Weights of a small autoregressive pixel model.
Model: 20-pixel images, arch transformer_decoder, layers 6.
Training: adamw at rate 0.0029, 10500 steps, batches of 192.
Data: trained on small renderings of single solids in any pose, 197500 training examples, 10.2 epochs.
Rows from block 2 of a small autoregressive pixel model, named by matrix and row number. Rows with one number belong to one neuron. Each number is 128 + 24 x the weight over its row's rms, rounded and kept within 0 to 255. All counts start at 0. Numbers have three digits each.
Before each neuron's rows are labels from the 100 images, of 14976, where the neuron reaches its largest size: "responds to" is what is common among them. Only what is clearly more common there than usual is listed. The data: small renderings of single solids in any pose.
# gate: MLP gate (model.blocks.2.mlp.gate.weight, 512x128), inputs 0-63
# fc1: MLP up (model.blocks.2.mlp.fc1.weight, 512x128), inputs 0-63
# fc2: MLP down (model.blocks.2.mlp.fc2.weight, 128x512, transposed), outputs 0-63

responds to: spring
gate.385:126136155151123136119166097111136138117158114129116112139125137114119119110151111118131150097118112140205138126087183111128122141166094129099118149174121114149167111072083164165100155145122109
fc1.385:106163127112146130106141115131119111159080137134153124090090133159114077122123175146119141118137137065167110125119134134156139133126146150099154142121134142184122173136132113144131114133122156
fc2.385:138142143174128155096127092107121116125132163149089102118125108080117139153094154122128114100128132092174143160110120130124115123106139108112146101159137136162164122111111139158122125159120138

responds to: cube frame
gate.152:099144124142115148145156145131126146093104169140180140150135124128097107107141118124104132105050115163166160133121103144122088151112101139171105136124142104148201111130145099105141169130150123
fc1.152:134149121128124116127087108131084146114133141149166115133084163110074085156098112120136115112117139094120132128105130162138087134151092149100112139178100147114144132134183137138103125137142094
fc2.152:166114121150115109130113120121139104107160101177066127114147113162091135101096146177120106157170136161147139144161125123116107140110108112149113101124198129131097087127125126164136126135091159

responds to: cube frame; spring
gate.241:121118132181128130130099104113107143123121133159138127145169101113093097127110093109109107102116109172142170129125201129168151151156107121176149168147144090121143127112120112142181129158155116
fc1.241:101121169131112163133129070135108128121096141103128159112124122136114129100156149144154107109062142119089169121108120128123123121122095128161094106134150117128123125144140142097162118146095144
fc2.241:118094107124132094132111094089145127124156127125112126090143119158187135121166112128136097094164129120090138126142134117152135111142088155103123118159128140141121116075106124125139111133114098

responds to: yellow
gate.269:138128135105085171152095159061187126162139151122111116150092136159088149140159124149164113110121103091126115108122114096131132144143129110096109155125108167171121145124106125117135181112081140
fc1.269:146124102114084156133115138087156141104117137158133126140122133165132088148188111148145131119141165113172105168135131136165126137141100153068051132135126126142121106131137137108101170147093106
fc2.269:088114171139185123113128095169090119119120145122144118111155129124143148105113142132122141101120123135109128097144131142101111095120137127190174127122151089113151140142114109134124080151173130

responds to: yellow
gate.486:125133134122120102099168120120122120109135141137092154143114125107146152136152199125169124163134125131161118162139138144104136188136136123112117123115111111117135147107158157135138096110107091
fc1.486:120104116128099174152105154154109120129159151120152127082101149115100110140141130110114122115124148088128139121164138142139133089135139130139099123128127084112136128117114119165159092148138141
fc2.486:146124168113164132105151084095117136140132153111086141156164120104120171097091129080108116085122108092127143076176093153134168103165102101131139152134102148107112123173062152100137122129128145

responds to: spring
gate.276:141100142165112138159128098112167115099094147092144135151094122115101149108130103112110156126093154136132150157126141135108122106138101117122152146129156137098131103106130133172099126117121117
fc1.276:119092096102144113161179143141128128167113143126141093128135146087135141129125090109090087111125134125078155116138155125141120109111137132103147094104099124113131130106159079159142101145131073
fc2.276:126137120104161145118144145120081106140153100196107128139133122176132138130112114128168104115172157144097136135187108115141077109118194147153090134120130101130134128130107083170160119118092131

responds to: spring; cube frame; red
gate.133:128114195174085085104150098094112161097151126109120160150124139128142096107146111136140146099093118164121133102105143157124130141161114143133127141182129099120199097147092149158116136113130122
fc1.133:163151107105141163120135088142187108138090131121102102192153121121146104148174090136161105136110088104160103140139162107118111133109122123157158130133138156116132168160149115098108108124079127
fc2.133:069147140171146100089130146160093136169149158127158092106060118100091116173114116110185129131113121126132125134120116144120138130139133104120135114110150132117101119116143166143139127130145124

responds to: glossy; sphere
gate.465:162157155131165108104167124108074135097113139155184125122117098131088122099134108123144137082113119154160125152143134149135127149165138191139129167149159121134127124109116155108118147127161120
fc1.465:115169114165149175142131120139120116141139132130108135126151121138118113117178102142111143097151087125191136130114143171170116134147167151090143145127131131129142139155109144150159117125156111
fc2.465:061125159137137091106154142122165142129171105142133120122137113121128136094167136126150143095115144095126130156111108122113106153122106141138089152118132129132122145129132122137155121093141125

responds to: yellow
gate.66:101127114103136101136125128164121097119137132155114114091144121146090124147136117143128130131149131092133149057108190111149115110134131140086098095099143143173111158127142142120127088151129148
fc1.66:157138111106113108160154142143086122137161084165155187062095083085135143097132132091104102140133124114132154160120127152090101104124142145119117112130155140134096147104124132176120121100146147
fc2.66:116102124129118155144152118136168117128087142159134109153137114130101133150160131142101104138122149148146141060134116093152086094122112124135118116110110160169116144156142116112142109141147129

responds to: spring; cube frame
gate.424:102166166097119147119135094105082160105119136105139165119072127124156150093123136127160100117094154192120108119121100113125117141131121138136147162173149127125139145081102171111105110106143142
fc1.424:147110123112185173123129161137110128188112106130100170111165135153122118119121168123144135137122105072117132157138137155118115097073183110092166125120137146168122144120106146117122109141133148
fc2.424:124124110106137128207097163135104126148121142128138168106117150121087112143137139117152145167125077114158138169164141142113123152098177118069140098091118111122139157105123189151133088112119175

responds to: glossy; sphere; egg
gate.256:149128149121190167087128098163106100153104162139120139096123119098131128146094120134145111107121117121149131111149156140141102126136178147134142128155143105098107108148100142119141135102168100
fc1.256:147124107133164142149143123168148107092142116159145140128126104140122107092143162121128105108119113149129131136067111120103115140124067127136089104126112152133127123093178139124124152126147104
fc2.256:117136112116116170160143102195160158155137160135084129104155120151130125173158155153117151108144123148145138094125133151155125108147157142147108115120129081132114148132108114167115116131103151